A small image captioner, trained from scratch: encoder arch poolformer.
Rows from block 4 of the text decoder of a small image captioner, named by matrix and row number. Rows with one number belong to one neuron. Each number is 128 + 24 x the weight over its row's rms, rounded and kept within 0 to 255. All counts start at 0. Numbers have three digits each.
After each neuron's rows are labels from the 100 texts, of 14848, where the neuron reaches its highest value: "tokens" is the input token at the peak. Only what is clearly more common there than usual is listed. The data: larger renderings of crowded toy scenes. In brackets: how many of the 100.
# fc1: MLP up (decoder.blocks.4.mlp.fc1.weight, 512x128), inputs 64-127
# fc2: MLP down (decoder.blocks.4.mlp.fc2.weight, 128x512, transposed), outputs 64-127

fc1.429:128128128128160128128128108128128089128163155096128128128128128097128111159142160111102128082128128146128170128105128108106101084162185109153128128142085128157128164128076155093169128128128128
fc2.429:128128086128128128128128102128161146128157111128128128128128128128113128159128128099109128153107095128128068086147128128077128128085128128128104103128096099080177128128128128128176128091128112
tokens: "a" (93)

fc1.164:179128153099128128128128163112101095164158128128152109185169093073128128106150128128128128146153163128128128157128108128081128100128165071100161128144128163112128154150169082176139128128128128
fc2.164:147108128128128174159128128128128128128128150128128101128152128109069128128169157128096128128128146128128144099168128128128128128105150128196148105145151102128112128128164128172128086102108128
tokens: "a" (64); "teal" (12); "blue" (9)

fc1.361:111113147143128128160128087173128099128128128108128161128128112128128064154128162128128107128128128128128128128104128185128128128109128128167105128128148128105128181147086154128093128128128158
fc2.361:178128151159106128128128137128128108128128156112150128128128128128097106157142128128107128170128182113089121128149128065086128128095108128106128128150055128128109128080128167128128123154128157
tokens: "a" (65); "grey" (9)

fc1.77:128128161128128128149102062152128128128099100128128172128128128128150128145128104128164143128128128128111128162192104128063128156128128106172128164128140175097128128115083175128128128090128128
fc2.77:076128128128096128128075110143170128128142128057178114145128108128153096128147144128128103128128088152128128136128128109176162084178080118128128128143128093109128064146104128166143128139128100
tokens: "matte" (25); "green" (13); "black" (7); "red" (7)

fc1.212:128114142155155088150128128128128111163085101128106128149098128128128128128099128082077128099128081128065128128128067128128097156128128128128128128128102079099128128169094177128128128186128148
fc2.212:177128128085128168128128139128105096096128105137128098078158128151128128128128128159128128128128154089151128137128160171128173128128128128128145103088097106175158128154128153167128128128128141
tokens: "a" (59); "an" (12); "checkered" (9); "dotted" (8)

fc1.287:163128108128101128163097128156128128159150171128152153128077128128093128099150128128128128106128128112068128163128128163102112097128153128128093144128128102101128128128096128143128106128167094
fc2.287:111105100128128198128128128128128205085109176128153128128166160163152162109093128103128160128128128128128128128107128128128128128128128128148185159128118128147128076128116128128103142128111143
tokens: "dotted" (30); "checkered" (18); "blotchy" (17); "striped" (11)

fc1.51:175128128096081128128100128154128128104128128128076044128128128128153160128128156105128128128128149128128128153050128128168128146128146146145128128157091128128143157164128128099103128128160128
fc2.51:128128137112159122128128128128095164076128128128128160128183128128169097158160137170128128128113128128102128128181128165128154094128128160128128128152110128128128117128128116153146093128118175
tokens: "dotted" (19); "blotchy" (14); "striped" (11); "checkered" (9)

fc1.71:128103128095110128128114152086074128128100128128128128108128182104172088166115128111128153128128128095105128148128105128104128128128128128112128128128082128104181102128128182098128155151128190
fc2.71:128087128148128128178128128128128151094094128115128128111115128128097173128154087128128128128163171128100103171128179163128161110163128179115116079128128128128175146152128128128128128163128128
tokens: "dotted" (25); "white" (13)

fc1.172:128128128173156128128128090142128128162128157128145152128128158128128072102128102128157102128128156128154128144128128128146089164161128145128128143138168092094106065106108156071097166128152106
fc2.172:102128174176128128128104128128128128128128128091167148128128096128128128170162153114150128128073128085174100128128164110128093093128162164137128128145128128137128159159086075190098128128156128
tokens: "matte" (29); "glossy" (24); "and" (14); "dotted" (8)

fc1.113:106128128128179163106128128128128128155056128128128095176128128106104128128110192128128128128128098150128148128164098161128128128128085128161128102106128128100165128147128153128128128128128109
fc2.113:099128128128101095097128083104128128128128128136128155128077128140087163141147171155128128128147106128097128184106170153128128114109128164189155128101128103178171128107128128147128064128128128
tokens: "a" (84)

fc1.112:128149128128189128163128107128128106128099102128154177128128128153128104112128128128168128128128101098164128192128085128079128109160099128085084145110128090084159128128128168128163128110128128
fc2.112:128109128152128084128128113128128128128128128128161142128128128128107145153128142128128128128128176128128158128052153091128128128153128107128128128128128128128128159102128085128128097128128108
tokens: "matte" (20); "to" (17)

fc1.450:166128150128128092148128157089128111150164145104170107128128128157103076128128128083128094101128128128128143128057128128128097128128161090163128128089128111128174128128128128164128165075145109
fc2.450:163144128109153128128174128112083128128128095128128128160128128128128098128112096082086078128128107128147128128184172088128128128093128128128095148101128128160079095177128096128158128128128128
tokens: "a" (97)

fc1.465:107128098175128111128111069128164128159149109112156128128107128128148128128083128128143161162184128145102161092128148102128128128160182128169111128128104098157128142128168100164113128128111152
fc2.465:102158168086070088148108165142158128101128128128082157159128115128082128128128128128128199128128076128089128128128142173128128148128092118154162149128128128128128128128128163128090128128182128
tokens: "matte" (58); "glossy" (14); "orange" (8)

fc1.22:128155128107128183128159128152128091170158163110105163128148128108147096148128128128168153151095128146108128128128128128139088151128128128128128128144091083110128128180128128128161211128128155
fc2.22:128128087109073128128103128101128128128128143082190128128128150112157128128128128104128128119173101128128168144162162128128084128128159176170128128128128092128152128128186159128128161128128128
tokens: "dotted" (26); "checkered" (22); "striped" (20); "blotchy" (17)

fc1.195:128128128128151128151092155128128093128092128147128128128160128128128128151128113128151151128145128162158128128128175111128102148144154128128165098099157096128128145128065151230090128142156128
fc2.195:144128087128108109128128083167128128085128139107190156128154094168128128128109147128128161128128128128099128128128093128118128128104128128150089128105160128128128128106128142128128128158128144
tokens: "matte" (39); "and" (12); "glossy" (11)

fc1.86:128128128168164152128086100128128105128128128098166177075128128111128128128104128101128128148128117092147128243128158128090128151157128097147128128128128128109152128128128176169128149097128146
fc2.86:128128146164104128128092128186128153103144128181087128128128128162152128128128138128128158128096128164128128157128128128100128101128128171128128128147128111128128128128128110148128128072150155
tokens: "matte" (23); "teal" (9); "checkered" (8); "green" (8)

fc1.125:110128128128085101158110128128128128128192128091128128128128128128173150081128128095128162097128128128128146128128161046068097128163148128128113128079128083128156102097158128128128128089128093
fc2.125:128128062128113162128171072128168128058120128128075128157184128128128093128128128128128072114128128128128128180138128128128155128128128128100103128128068128128118128128065128128191149169110128
tokens: "matte" (18); "black" (12); "blotchy" (9); "striped" (7)